From a checkpoint of a small model that answers yes/no questions on an image's attributes.
Model: 5.72M parameters, encoder norm batchnorm, encoder depths [2, 3, 3], encoder widths [64, 128, 256], fusion encoder layers 7.
Training: 12100 steps, batches of 128.
Rows from block 4 of the image encoder of a small model that answers yes/no questions on an image's attributes, named by matrix and row number. Rows with one number belong to one channel. Each number is 500 + 50 x the weight over its row's rms, rounded and kept within 0 to 999. All counts start at 0. Numbers have three digits each.
After each channel's rows are labels from the 100 images, of 14976, where the channel reaches its highest value: "responds to" is what is common among them; "colour at peak" is the nearest of a few named colours to the mean colour under the peak. Only what is clearly more common there than usual is listed. The data: analogue clock faces. In brackets: how many of the 100.
# convs0: first 3x3 conv (encoder.blocks.4.convs.0.weight, 128x128x3x3, each kernel summed), inputs 0-127
# convs1: second 3x3 conv (encoder.blocks.4.convs.1.weight, 128x128x3x3, transposed, each kernel summed), outputs 0-127

convs0.40:400507433581446478527409450473430480460472473529468484487421454407467432576539511468385521558538431490495480455526478502458522492441430440518447429559514485445426548472434491528488504530428434428407543498458473494505511570409543592432506461529522378456468411460484443547486496470554443438532495493521485531347467419458449488526459504470531474474443512430521525428521481501584489507496
convs1.40:382518486494504442525561419482514542555517590484520495490584495595516660552547523409539605482464454565450442480443499501553446565544415514438488440412519506485506562542505512514567537538483547499552532486475543466550463476480557560512495507492527539535487548607525504493452524543552591495478521527498532411579514506481479468569476510476443538478585601591476608518492575517484422454561
responds to: four ticks (81); minute hand past 11 (51); minutes: 55 to 59 (51); hour 11 (30)
colour at peak: grey (69)

convs0.61:539490528499476458512514446452449423539471540424431459485490510541485601529417449513547538544496413499388461468556473409563435509488458539416471433510428456538523501447520403423510446554470523417472585452475458505406563526520461547502501521443506483487475422476469479496471454341484496529491499497489487451581435507449455474461410411587424441395469498483477488514460551455424436525488
convs1.61:485419556540565564549520451432446464419488448538519535487449532427493561449484519574609523453512518519484526566510526454493460482462632448550483504578467530444561485445665472431503447454556522404512470418546462486534497506446522578534538479507478421522562426511608426529490541480494510479483591524500561501547527575508466502473439509572526406483487513441489431514463524412572475532558
responds to: hour 10 (41); hour 9 (27); minute hand past 11 (25); minutes: 55 to 59 (25)
colour at peak: grey (68)

convs0.43:520526538553492450470410460428500469622502498459494499431408509479477454552529410555438517564489378468478488504525449473445506460365444469434505512499444557495479494457379483473522476479401504406530473523530464546464566566494455512559502561479587440436509442499461489535449433404436494433524491457450487493475409441532476509497428462527477479391516418451549518421556543468475466566484
convs1.43:445532526467518512485489463504454544550517447479572537441598504495530576514546462510583538461457377553480515420485516455581525566472461491420515521470511523467609575583506433524572529446568462465556549552551605504495459547508514638591539460479514468583473481489554475530514447532530471411480606452608521446554552557540471478573484546465520495510511549428509577439518469512518468573552
responds to: hour 10 (45); minute hand past 9 (44); minutes: 45 to 49 (44); minute hand past 8 (25)
colour at peak: grey (74)

convs0.104:485479469534520415439398474415453435465484498497529514418439545432435467522524439524398437471568441448475460533538475458444445510422524470513504522469441514474464431403470550477439458434425432382527448473447450511453544498493538429560500454482545439506499418479472433483418445475441474509531507445468465435445437436505495407507423449480493480442489382502535477381529473502515502504397
convs1.104:523503536477451509473535599628452428500531522463512477510591471467567428476548560556546484517478484529439509394584542445562534546444486523433435530517518576427538529531485427518450502486555484585532550559557536484581485512542537581522538510439581521558473541449477443570567462500501440494568586440507504544572578569501531474508539531423582451536463478402502492431483478582570593521473
responds to: minute hand past 9 (63); minutes: 45 to 49 (63); dots (53); hour 9 (26)
colour at peak: grey (83)

convs0.96:427510465477484470454555449537472398448558533478536444534538497466406570516507495526502509523493492527489457506617472459455455562406525540468482465464509505492501468355533484442429407580415562475510491424390503446462442511596474482440470495484489480491478383500474383480510399437472539463426489468490481424568475505525455487516476498515494464407457466472486437382450502440471408545510
convs1.96:441531515526577408533497481531524552484545493464592557518529519508492467491591555534577423514499459520422582427549532470610479552465530503490426600481483502492485426516558519474451435547504474511517511545463513432529509598454547538547510499489580577551537487454574440513486496537514429499545621452561488449533579565534546457506525443441541450564538452434471399489612487515598488582428
responds to: minute hand past 9 (77); minutes: 45 to 49 (77)
colour at peak: grey (68)

convs0.9:537431514344497513485475462441472529512466527406446525382487454525488520470434470446462461551514426544467409472421402485485428440495502491418479486497382457469437470522558473510516476478410492465447420480458398507482491399456453474446396510431493491464535429468420599479441490498508438506501455464425507470496457407448421541492451482525487416478490455526551416542496476477513502487463
convs1.9:546461521469527509514486489355442536614525487554522504494512513447533593477433468494529520483521471514486441569378550468542487469512377473449535530494497508475594537481481482462589501467456506387590477477605542568425516469422436526536535557458495398503554465547498498507453536426470506440510499573515563502497407518576491534494439544497385486382513516498501509499491510429441447509589
responds to: hour 11 (51)
colour at peak: black (32)

convs0.41:536520584464483391531461506468463552524402493471541516482482514472484427455479525560525491543447563479463482451539409496522430463424408451437552522496388540518445497468481453515397460472483522482521520482430458522486458467477418444567514456367448599467537470464428502517447397507459475395384454475459422373512499486503490562440497436452490427472508486476520401505491507457527488541459
convs1.41:499506599468557510567421485403546629510496440482622473484494547562499506487538508548484470542490415522470532471490441520593409558569518441478508589477384572508516482463525512487499472554499539466514445537473490523511514558436502579610499494414466577500575537490582509495417584565549386412546510470542489411519565467502506468557479522501499528508574525509446487571582465458517497545520
responds to: four ticks (60); hour 12 (30)
colour at peak: black (41); white (32)

convs0.49:427584470507518418458476491453468465456517488484540424449485550446388533533530478494440444511553447466486456504511510485468471581406484489595516477465440478525510407423423566475387401468462459422477470458383482496455492566530508411477445458461538457517518426462437443495435365457487476497484519507454435456522428446536476474522509432533523467477469433505472373450500465450483442518416
convs1.49:486484504497509469444482549582482517474534508422494436530519535495543462482571548543539401527532478518458507389559496491609406522468519487485430583442466508502534424520497509519455493524537443565551546545461481508523529569490522533530511519496579533510494465388561498482515481482511375503532564407490489485598611565503564471521565552493569487596460444438380476464559429553546547521359
responds to: minute hand past 9 (79); minutes: 45 to 49 (79); dots (56)
colour at peak: grey (80)